Weights of a small segmentation model.
Model: 64-pixel images, activation swiglu, width 160.
Data: trained on pictures of board games with random positions, seen at a slant, 97500 training examples, 9.0 epochs.
Rows from block 11 of a small segmentation model, named by matrix and row number. Rows with one number within an expert belong to one neuron, the router's apart. Each number is 500 + 40 x the weight over its row's rms, rounded and kept within 0 to 999. All counts start at 0. Numbers have three digits each.
Before each expert's rows are labels from the 100 images, of 14976, where the router gives the expert most weight on average: "top examples" is what is common among them. Only what is clearly more common there than usual is listed. The data: pictures of board games with random positions, seen at a slant.
# router: router (model.blocks.11.mlp.router.weight, 32x160), inputs 0-159
# gate: expert gate (model.blocks.11.mlp.gate, 32x32x160), inputs 0-159
# up: expert up (model.blocks.11.mlp.up, 32x32x160), inputs 0-159
# down: expert down (model.blocks.11.mlp.down, 32x160x32, transposed), outputs 0-159

# expert 19
top examples: digit grid
router.19:523422485602495521479411540510503482473486487476467475440483447391475545478409446452499487548456490499590509462522474506462505519493437470515395501482634517522565446425538479510448528481444541459543521550482575513534493471535512505522506546489529546571525552553453546506500532511492484527488521518495548454500459454437492523542516469533524493497456525497523470440502532556478465525498524488514445453459475526555444535522538517505498487524481479457463515448487505519538562552549436
gate.1:550555465487540451534532554544504504467517429403504512570462515623523520502567541513470474437559459489473463508534553525452461459540462601538542513588508615557436522497499570520481525507486507473467445574509499470495526478490525533478534463533492421465492471435515431520525465479441496479456510479531517494472453518551538532517498504437493479505496480487491490465524494434611474482484512554514472534534469487464487511526499530473454534445477536486522584436516518486460454496518544
up.1:500518536501540526490501524559502471475500416453492512526468570599529511507534528450528437494556489499489458477495517527506434457527472528577530500646517557550429514464467511538455490502503539466507460562492518470523522514530544543453502501511489458470491506481486415541490481447466473488485483509503506506499393458558507487594510466489479524504442475571486459452535498447566482511446484525586430533485439473403463504494514502460497559462489505509494637467534537492505478494478517
down.1:434467550498535439517525489518493539516514453507539512516561541516602501549513584523582502508514483493509486550431516507532434500535556581533524473508499463491466532530489465480547559561549469515451467493435471496468430471494483498514412430453508427497502488518556475524579457568506485534484499466506453456578425536517502517522520466467447541517465483548497459570492413507499488489527544429471540514540470440526539496422495448476484519481473526496534438474521481496462445512475617
gate.2:541517533532466557533470490559460477520601491528487502442495454510497511483479528539549520510442432565480542535490455454461575520531433479534481512550505519499499511463512537487473436479402566487494512513508555495502539602567443507507460527508501581520478501516463536467445589471511488516449500521482528516381540499449493489538505484493505529446477538537588380515496441511567543505484438474522524493505562515539459490486508472540540478433516489470474513457485453523565541521578474
up.2:447466534496473472494543466460492552566479505503517479481500535509511524474460511476504413468463543444506474586489503519546510512454547511499510472446415505501511372519458450504511517530536449511534523494527457463495442440493481502500542499425554524499509468501548486508530513487493557526615454469515493584454465581439496555449513497500490485470497538612514548565541523508449462485571534473522528564509547462511610556500501451528476466467527509528491506460551578460449502460439509
down.2:417465504496467469458511483492454491571531489453538500519559498502582484469436463476488416497481521492503515530408479474526553515513569504480515541492479488531512473466499438509552420462539503542519495521429553515490504506532526478503453474465550539522504432485554465462500509555504555521537484590524466463442520541491469543495482543530502542419510508492550482486545442553460422500480471441374501458518505453518543464485518510488561435473584539483480495502597559454430436507557498
gate.3:537561543507576482477543549506566483487497431454522506508471579554503466487520503503550451509512496489522450461471592547485451474540535559507495446502502539501476566436501549464481500479534509474460472537545378473526450492485525530475457429541496375510500498445519416519510466449464441455457492473538492462580440493555518478538504502433513523566450486504454491466549561456610510481465498526600468511519452476461456493481476516487526536500511518470534525460488515529480453522480527
up.3:490471463505404465495498434503463520547473608531492502514534452412489513527511442557477561549441512505521570478522473440512583525455514487457479505413512479463560495542490472466531509485489482551521513477505525515483517514495463443522464513491503589516531535553486544480510530525566527517539533534497493488516589487471459510469476505564542515510520521454473521511478482545449547541487469519428589485507572543539516501470491505570554418536567483526500356546454415511507507490521501
down.3:508493489539446504547497503480515510455559570440453470455480461508430559462504453520425517558456551502512458535545545448460550480531441488449460648506513545553560482478491532478460420460463544481514527483526542456533577481544500572479494525529497567541500470515476572529504600477527527504519554516433549502429528537478537512527500563512520454466509586480539489470490528543510477533533471461476527502477528506516457549556564531544524508438547521518534528484530517530486556482555462

# expert 16
top examples: digit grid
router.16:568462487522494526423510521482497511446539507495454485459459489406427557519445455495545521541455454507539474482510488504463533515507462387441487539455571514514544493435517538521484476490432516465507584532438568513490544481508504501505464543536543549535525530510450595477478514459471524496453576514471540482523546461469468528482492490508547479509465532472473507457480550594446459485488489518545480475469526565523476571464539510437564482525444475511446539490452523544573546505608451
gate.0:432521534453564520474429531550529537460432468498518477454487624471530507492479528536459540503462497479559442467558498494527514497490524492521564526597530513481483467405459510441433536553479622500544513460507513527493569514460505535459504478511503461458479490454503501488507517444463543478491549458525512497512547416495479428466477510482533547488545457547492451456579494534524600459468532508490508485411463518516490455535451496473472529506512544444496535435460422537524542488514525
up.0:525467465418528522523513511507517455456492483530492429480500554583464543467581507490535535474471541556477432475541445449484478515517474488534507515500520514523510472502497573565529444466471498486395547494547536512557547540465438458423604475483511490586536491538486539451474485513511614463494554524516550555502512394520496499448512532541573476519549521413556487554582548442491496481486508549548522454472544506497485476562520512480550532506522525507494482523462489487470548468523508
down.0:420535449554493505509538499505476506538476496464526463494543495581519496448479586514478483496442462477487581474506448551508470524537566522527502433490505443487501568453486480457533480497592528517525432478459476490477515464518488502559480457519521470505426516467542394567532506539550560417506484459464543543464474536509447499489503481488508484446515457496556530537477487526470463542481451433447502514537488498457467470494505513482443456468519483422503440529567533467444399476531630
gate.1:519522490528524533429407472378537475485421510467505541529455546450469512466480487520474526485542503511492498479519499468464506549465473464436484455502495528473506427450527529450476521539474571524540502497550529539526466444449537573483528515496436491475430576523456522478468517485559459429511546544482479534521472463464475557528453528462446487427509461549440575442497476437435475562457489539486485562460493523507494566481437466441493464534437527558513555458484469562554487538477465
up.1:538483499571468525345507541403535422456465509516447514476499446498479520514521476454447589540522522522457470385513457519482529511527478493486549501504469475510483457441546522542469484541465516416542533516501535500473547487520488526481547538590495520466462534506477539527447557521560561447415526562476561533547486477546531530509454446453491512487520492511511506456479548453527430589468533534494421495475502510510429519497538480487493561492488524486486546443499497518532509518552506
down.1:496519553485509511437542530531564475451470475526495509453480569519498554543512533474522529413490491490565463423494501473514476518514534522547561488501501558572487437509475493509445493513439535468552457498465471492523488507406466486496490504500471473431496488523484557487526496490455508474499472519557479438539502491546512401513497514456493504541518501546529488571568536437539508435512568526611449555488498481462514448494465521450487562522460520512531523460380459521582587433450570
gate.2:436489503484491474413457513495551503510447425504509517456543538465539472544481479462456498445523521520490500514489473454564513507484502529481589505522505510529497441448438468468436431477459660534487502456461509518479560452502515467461508517515449470467490491478522483550452497560466558412513583552513528531411585426495511441526506467492568517418547505546534496478515484455554536508433455467468526564469459525492497466465519562479555491514527522472503471502519480512543557512465545
up.2:510498548441522537503465516557502474480522471422482491499510621448460552525499480467564504415494451509526460537554586493499447490483512460483542520551520615494544486500476563467506473470491548528469505542521456511533499554434501495496505476500481392551506445482506534429512450450481504478527587527500527504481498435482471478453495494530522459478508467566513499573480502450543506471476478501605507558522483517462550448491455551406545484521558510498509565508469395512512549494465485
down.2:482543520559508493486521513462499503607509472453542511508535570526563459487471465498417544441519551484499546438482484525505476520538595533594507547479538495510485543520497438452569506554562459462497440454451440481454492447463481506540442449568495475502489502513611343537569567478513471461447449485520521478482450481501474472536484469471492510462491477524522495517475535475518520473515510494499492502509462441484501506521543489419519476459533465479515499530533509538526444440475590

# expert 20
top examples: stones on a line grid
router.20:479501503487476494575522473475407507533514497487516509510503510456573439470487482483431438496497521505490510551450451478484500417516541529544478571530425521539424535545497445506526412451526469496487481490458506465480507538516551508501536524460556488526512506483520485495490515573501559512476510526541546479420633557476495538508488485492499563486501516588546488463575493552554513500507429457517507504543534387450507507480563475482510460452585504482508489481587524394490469553478486
gate.1:464430479477517488463461547470593514427461453521456495426527438513463554556541511512524603588489537495521398520504520537561555528486504486465489524477492532516541434453427510504455475482492521495539505475514594527478579489463412486513489513539523458475494497523473546518527491533494593476564563503519510536531525434470488496469497482495588495485591531504527537561511468475506480512499527545463561516458525585527481427535509493505497472540547502500495482484472449504393549504517498
up.1:526455513521489498470484499529538525505490455537488477495503475510512525533519568486438512554454516501486385483505471507506571478514539494514478548507518510556525480435446497490466440448520570491619519491523526510490639496478485510574499487537521442493520480513551491539473539532454593517511557512528540542457568413514489463430492460481506503457597527507541491491594487510580557480468435496498542496480504561526417447522497481471513453509578487442484551430488463534482516513526476
down.1:562450471491444449488500446531511536536485504492460485461449446446518487450467393578526424495484468503487535548486509465547557560463494479471414462453515464495589466505488502484516417461507546507497569521461510549492418500456510480514514532481462583525532502491448540454462477514509443551521486516471471518496510523429443523532469503539552534449517531497460559497467412558438475520573475480439538474527524493537555510516556424603531474534484507485511506479518521504499456527526408
gate.2:494482554550442522529511461548429474588570531492477479487460480499562480438450485479430435523432476534472544517458430426466540451561544503532479559485523500540468504495498457503514467463445455432503513491457519490474529527567527470535514533477537537561512526437540517471439551538524515537470513496519533548415529549453494548496500503516481560472464543536532463405535476555502563496522444471463527501508548404518468541530538468460538491433553459483477526449571549466557451515506475
up.2:518494509537497466441486553529498496516503491515497488527536498518482515510525543428446508536476544431546420426492539503512490423502550546529500534600498529526482534469440495456506468471531582474552499504515505401517631508478528516520508478572497459498546450507525500604505512516439534522462576516514549465473525439524475468412513495488468499504527527513545459450531542486614523474456481476581489485484441533493445478527508503493455484529512511402518582431507473541485486447482482
down.2:470490534504535517438486588513480529497493483523434468485562469554480503555523611461465558536446524475524429424493473538492464471518522533484518551585543514517447457441441492490519456520505544440536491451508551476498618518535479455534500466520523437476518476476543528593528521504435586473502570478530566456481537443507505496440542482449480485496541513489545483489530511507544530493440501499517552474479471491461472490526505521434447527506583500436456521505524497443447482410556525
gate.3:532439548484532465586510467536428551560501489459584508520512512513597441507508516475460429520455567495498394471475520491480533510498452557505483532431495540475512452525483446468444565487486466494486477537486505421515489461593537531492536528465461486546573403493483464471449537532441484437468465537604551536546505568521537478462526470507464500487513544505497503521448516472554470522474427551576529486490501488521473532509506445491525519520531552454528511521471506541539481577468536
up.3:514511500535472461515501531508509493546395602517526508497512496464586456565473479454541491500507496377477516553519512449506455442452487500477536506458503462553524471461583482545480481512558520522460483457520552475522530530469435567557521477483514522472482519521496469473522479489552496525481448489511517367534441552484581516454501524458529512563490469492482434466515479491524518468468551555475535524589429527496518527517589537449524502560490477488588468492532527565418497479521482
down.3:450418453455503456494497502536508575500523553490513547503543476541559524501481447521549507584502494561484560451451481474494453489495542575431496492472522439588533533517516544557560453460488504546430517542531504541457511449497501449460515556487523562448486551522528559555528458550487464462512423510456428508556515459477494423505459482487488522518522500463491446463496513518469496520512549451519479470482577562498558435551518487555472555433545460472491500433441514538465416454502533

# expert 24
top examples: noughts and crosses; nearly empty; more pieces: equal
router.24:523488510554518514487443520595416498430501468515423494460484417463442506513453476512544519532499460508482461428504483462483554497478462477467394462574601509496536507406491495516484509433465520496499545540455583517490505507496452495541495549481552497510538500514441548587438545476489511518457541544456571488481540488458467493459504488507572517483494553555450437434513515547474469507483499481506514479447490510562498507521582537489473441586523469504490527438453490494554477514563459
gate.0:531446456487473474519528529541458534513564488508481521465501562510556514536442455551451533556525457431494490463479454473569492469561501515507573547534518453535529485479477515446516457576516524615495485509530484480444556563569495473513431461494497592482487474504536491561537509483515484495469529457564466541443639492576490491528449479493510447427469501480450510512506468503559457511604542483416499478495439472496472459534511484468475507546482502446498539490488501515525519483548420
up.0:504464583487445476520569453473493541482481458494539498462445474452528502523502517476511485534477556500443448534483507468515576654533541494499432514538447471535447536445516436474578424541537521537512476464458463580460477457541431493520460529560451515509501496424469531460504522498510485530531465525531477515546446538486522560450553530584498468472438466500528490504492507608514505495508477507541532534470524606442486535474448504469439464497490446514495564476511524489500556503500512
down.0:516429424425468470471460506514512474447520526579469533562547502536434480408435484559561499541524575566475551538500503480502563467424482520476510446559546512483519519482506447519500509505518508521506504543481544498537589469523485442559485485436529515485540505564444500507480493531484504430516463556559533479524503519416445537485499446523406443519444482512526474483567457479460495499465483402548485523588456472449538450487508472510495544526500500509470439505463513529435455536473508
gate.1:466497486586459525500472492483497552544542455433544476495498483426541506469458590487486504480493455421528487415416493474566503501502520499443501475474503523538478459474410427479554469558517550530507500382449456508502521456493502559525524512523478535512508490444514424550515511595473515498559442477524511542388511517447510474487566525481508535454418547507495485468560412507473497515539497454500558520502519507484470506497436509469491479444502503524513561460477520502534484489569583
up.1:493550474487478524484503479489509525568554499441531492492484620427506427504587598493558472469497522534497475487518456469534484479486481510570556490520506503599500511513443481516582525495515481456486478446487383414578521524510456484493468417490450471536467545514479447506533519540412455485524449562557493479405464534520520502506516499472479534450475521476572468473577475512458556502495517464514571502476530497486518475470410490497511503459487516521545491442504544495486485463496560
down.1:470514505441512442527463461508498481471398499458470508535441414499460498461510486478510594515542533536468596451557563547484459425500499543439434451527494578466440488434479583532427502427523518523475494525559526522513512507492499561468555508526568464498484535499446548517515389512592486488510504492481485407524484536502450486468517528472496459520491537506542524480479514484524586533443481500551521550481506551530510505532460508429495580551437490474542507507501514494513486465530520
gate.2:485498508525425498536562509519534483509490441506452556493494523469467472520504436514454505590498432470519511445584556494501496539494459571518444581516499491473465505436486475472532555521500518489526470439498578558481558476573493538484568446586545511495513445530474464526477562496489568453496447462533505512450489495490541462557454529564420488521522489538424478536483528535568473556538418574446479494527500537529505460474564478511529423506522457489502541584442504470504565480502520
up.2:540450459548502534463554527481477485516531482460512558510577418449432475496474575535463474547463504492430524384567507392473560477474526486496507440484522526516500541487456498498488535428501520562550528546507526499509521438510468457507532465539493494552485507492506507516459552514418506535441478458501465524519485523541489495491421478543574473498511503540532470536595510545521524539526535502418518488524531510516486442520464447592484440553540469539447514544600515480529541483525435
down.2:456429541528502419544457431469475547575587469415475547562460477596475491477475470502509620495499506512563477506460468538421486491491482510468573552546568507449416461458486428514481487501492494541525472549471462482506453472484507508529436480513552558508562499494503494550511460508537461518499496538467482506531520533466392482500542464532451534508466435550523487499506518430511435486502538526496475472464577546500533515527450552446491513565516519463526490558501544513538508501452538